A small sound classifier, trained from scratch: muon at rate 0.003, batches of 256.
Rows from block 10, named by matrix and row number. Each number is 128 + 24 x the weight over its row's rms, rounded and kept within 0 to 255. All counts start at 0. Numbers have three digits each. After the name is the row's rms in percent of the matrix's.
# conv: width-5 conv, dilation 3 (model.blocks.10.conv.weight, 192x192x5), inputs 48-71, a 5 kernel for each
conv.97 090:117131111138100079118176152135098136095124141124129121151128162158132101137092089122143102121103152126088177141092158120145115150143135186125130152158136118141143108123111126113135133130100171170117149121104132118118153135153175089114130110131135123125138127158092120148094091136123126093106111120112131153129153168114138095092118101096112141151132089095144138
conv.98 111:120133136121114109127152131073094098103097157126146116085120135103100133194132130095115054063131141120129083096117123134151133150143163117104136131137115116126133159158111123132140117106116126158156104115119120121143130111144175137128128072107131111126117120105128115127129093131142167073100103113111255105106102149159115123135154113103122132092134109106126130
conv.99 103:183145123129130196151095087096179128105095138170146114115138142153153151195109134120097105063090075141126133163141145107152137145141135098136139139140144126109133149138147137115107121121133096135130145122117128132127152184206112112130138102172172151095125116127120155138148163108113142105123121122134151161147152115137106092127120142132128127137104115134119130
conv.100 094:115116104074099162108165154140135096080097121116124154131112137145106116138096118144154148142145081106154130106142146123069129139126183180134133114126088099113136130125129125109164158135141189142130168130132114122115121140134130144146126147139125116097101151141088137138160113139113155121143161142129159135132117120136141112106180130117149137160120131125139134
conv.101 098:132107144124107133127141187189137138133131141100102112098078130086100131139131131124102142121125115101147090120117132126217186136172150107129145150147132133172157150117125156163144127120124093118095124143119094167160137139098115111111122147114118114144141135086103144134093102150171107109171111107099108147157118106146110106137146144099099127139172133135133099
conv.102 106:132152119090098153150122144100075117128133094106119138157132119150141141126126132102129099076112132113102115116120108098123096123097168108127137140116094115125111076076123115112093158148154143114103150162160138111157125109165143129157117110072129109135121123153149141144139159152109112131159137122101071125100107114035140107141151139176122141121141088106118140
conv.103 101:137159149133130135105087118115127147138166114119186145159151113117135145123067121125149140090121148141122108129133173138159145147131128085104152127116155112117131132152119150168113109131160153162124125129143148132111138131136111138123156135163162139125100149160148134127096112161125147165137132125127108123115082115081110121141102087138159141147148127102105172
conv.104 106:155103111127097190086124130091206100114115152091102128090075146117120165229141129123122096048090146156161128130144140107091133125117127097131120127141155133135093124115107132123100118136117099122089124119132169110145155154187134133141122126229116107137130117133154122117094106111137126130123138125158160136127108131169153126112154101140129120106099112112111125
conv.105 102:156162153121116090106132131139142106145125091134156115110114121109107117116115140120159167125137128135145190168165101132175159137132112182196125127158125095116121128094138128126127171129141158137144143118108122107093135165125128134154129124107125134125127119130127155106069107109102112111160169140130123095147138113133130138119132150152142137143125124146173133
conv.106 097:134135141089123136135146155177136139101137173165116109140121118121117113149148174140107132107142132104100143152136133111105142122104131158157168132110118150106135154113133111111124158149109120215122149121092125118116098115125095131138122145115112107102141106131094109191092122128107069166160120154136139154166112155134132124114134119126116108177114116137115114
conv.107 095:125142132110146116099121145155172167137116074152096120130108132116158174162088106132181119146162143129079130156135145121126098136119157166168116101109136131108087110146124131152114177105136143139106116127119146149058115173148179160120151082149151128172145084138129170237148144167143120169116108127098187123122092090155080102153145151139123139201135123105123142
conv.108 111:131129121135147088130141107082096135145149079150169121094096129141104103077143126120126093145112141126125109136134145102132107116135138078098128114113148133114135113112135150125099151142116126108094117107140173099122159149137142129125116098111166152133125124097088143156075155160154154129141147145135104132131154137173139131127129119127123123136104095130105117
conv.109 098:119126119120163139141135138120131173160138094174087096116153130091138140134096129131130117092139161125127088115124118091119105117137119117172153161142137098121140128109113123121070135112121162157179142110145124128121123124094084119103129100137129136132138119126128118117163144130122144163139117120102129157152148130176123136113164142127127124162122145143132108
conv.110 090:120153133132175124141136131137135143092131145114101138145129137133080128205092126169105161109123160114119168184156136139116119154119126133166154105087148128100112135164119125100096115127116103173104158125128124124099059100255167168122122124148178129096131090115116110201152133139153109116132144130144177170126129093143149125131141129158075108200119154144103130
conv.111 100:156131121138132168146144144166127087130152172116106108187163120115120133111135132140131118125127151146130122106145118084143112078139127148142122114056115112111100129166089102113128134134116152142117096090112135149097080089128160158096103104115124136132123138129159120136086159149151175135109117145129088124128117106149149117119144111151130116124138084099158096
conv.112 096:128138137132148121110118114151151126115134140146148124095136139146134103087083137126161191091103125114108123158131103186160129153149128146145097085079118134137132127111127160122141091113104132142100151151137117136150166132098139123121130131115133121144156101130127140136155130130141174164105118123133115155118131148172119136142120084146173159185139114127144168
conv.113 108:173135133138117093108105151162175105137151108099163140112152146143134127114154116121129046125132146102124124127101132125117117108116103157169150102103098110130129106122123137132117146115098132083126170136104097121137132106111123095116096130146176094115118130146129105074168126106124111137143137146128130179134137136118161140125088137095106114099123131126147128
conv.114 111:118120099134176154147098089100105127144142166136114133131170154143116113135102131127146120093130151151129099124151131120099107135149140121123124104081121128140124117122139119125125144128137155114133139141140152168162166142118131138151108096128125145119142109111106140152126144113115149122115127128109149106157154128148128137134156135118126134122059084121134148
conv.115 105:106127117119119181160105130079147141127128095126130127142084130141124137144169107100105165164098130146124141079123115111160162147147098097102119146139130132109128118144146130136116110135145151140126135104090104096139121135179072099094112125179142108130159133138154128140144092107113110133114135158109113131122139137174135107126149172111094129143162125099112106
conv.116 097:096132120120119099099100092066136144130109081176117090126154134124101119099080108135113131118129138132099159133128134069160169137162166133086074098116137142133110072121153152139140121119111115127146166147113088177146115106101153149110112123110124136124137100123164174118118123136093123135125103110159134096163161090114135149115080120101102131131123117165164127
conv.117 107:163164144113098125132121135100185125077098139178145135128099088115133127143097126133113120103117118116096153141133102119124127118129159136116143164160147117106098117114126124131122121142145170126131150127110073123115135158160137118150120158158125084062108096129152144099128102112120091124094102122127121108118094094137151142149120096117139109112081121134127150
conv.118 098:126136105136147148138129111107142159114118142161107145122195102121111135145082126140123111142092120126127147116081079165136145152161144128112120136118158141158151123141128111123178150130159124123122128120132140153113124134139097111110100122108117154098108119120153161092127100103150183113100129117130066101130091113138102140133120106085139117141077137149137143
conv.119 095:129137131137129155148137103132113100124130178128120099145077156172143106086098102148152143110145099145154096110121141125115122119125120093095119187228140160148105159184150131099106135134098102135127138129153113099146135132106164113104145153116126121134117077137092124138069117133154088140130125127145174131153141075118171138116099103178156137132155131115106124
conv.120 104:161156137120104080099135132119152116138135121100116143154136141156127128115138151132078085167130124131122149114097132153117122107113108185113092099128105133149144166119160135133151086151161144077162157126135100131141106086077144117125138150165142141118113154146135138069142119124118150141132160155155151106090156136123125148125112100129129128168092107118111125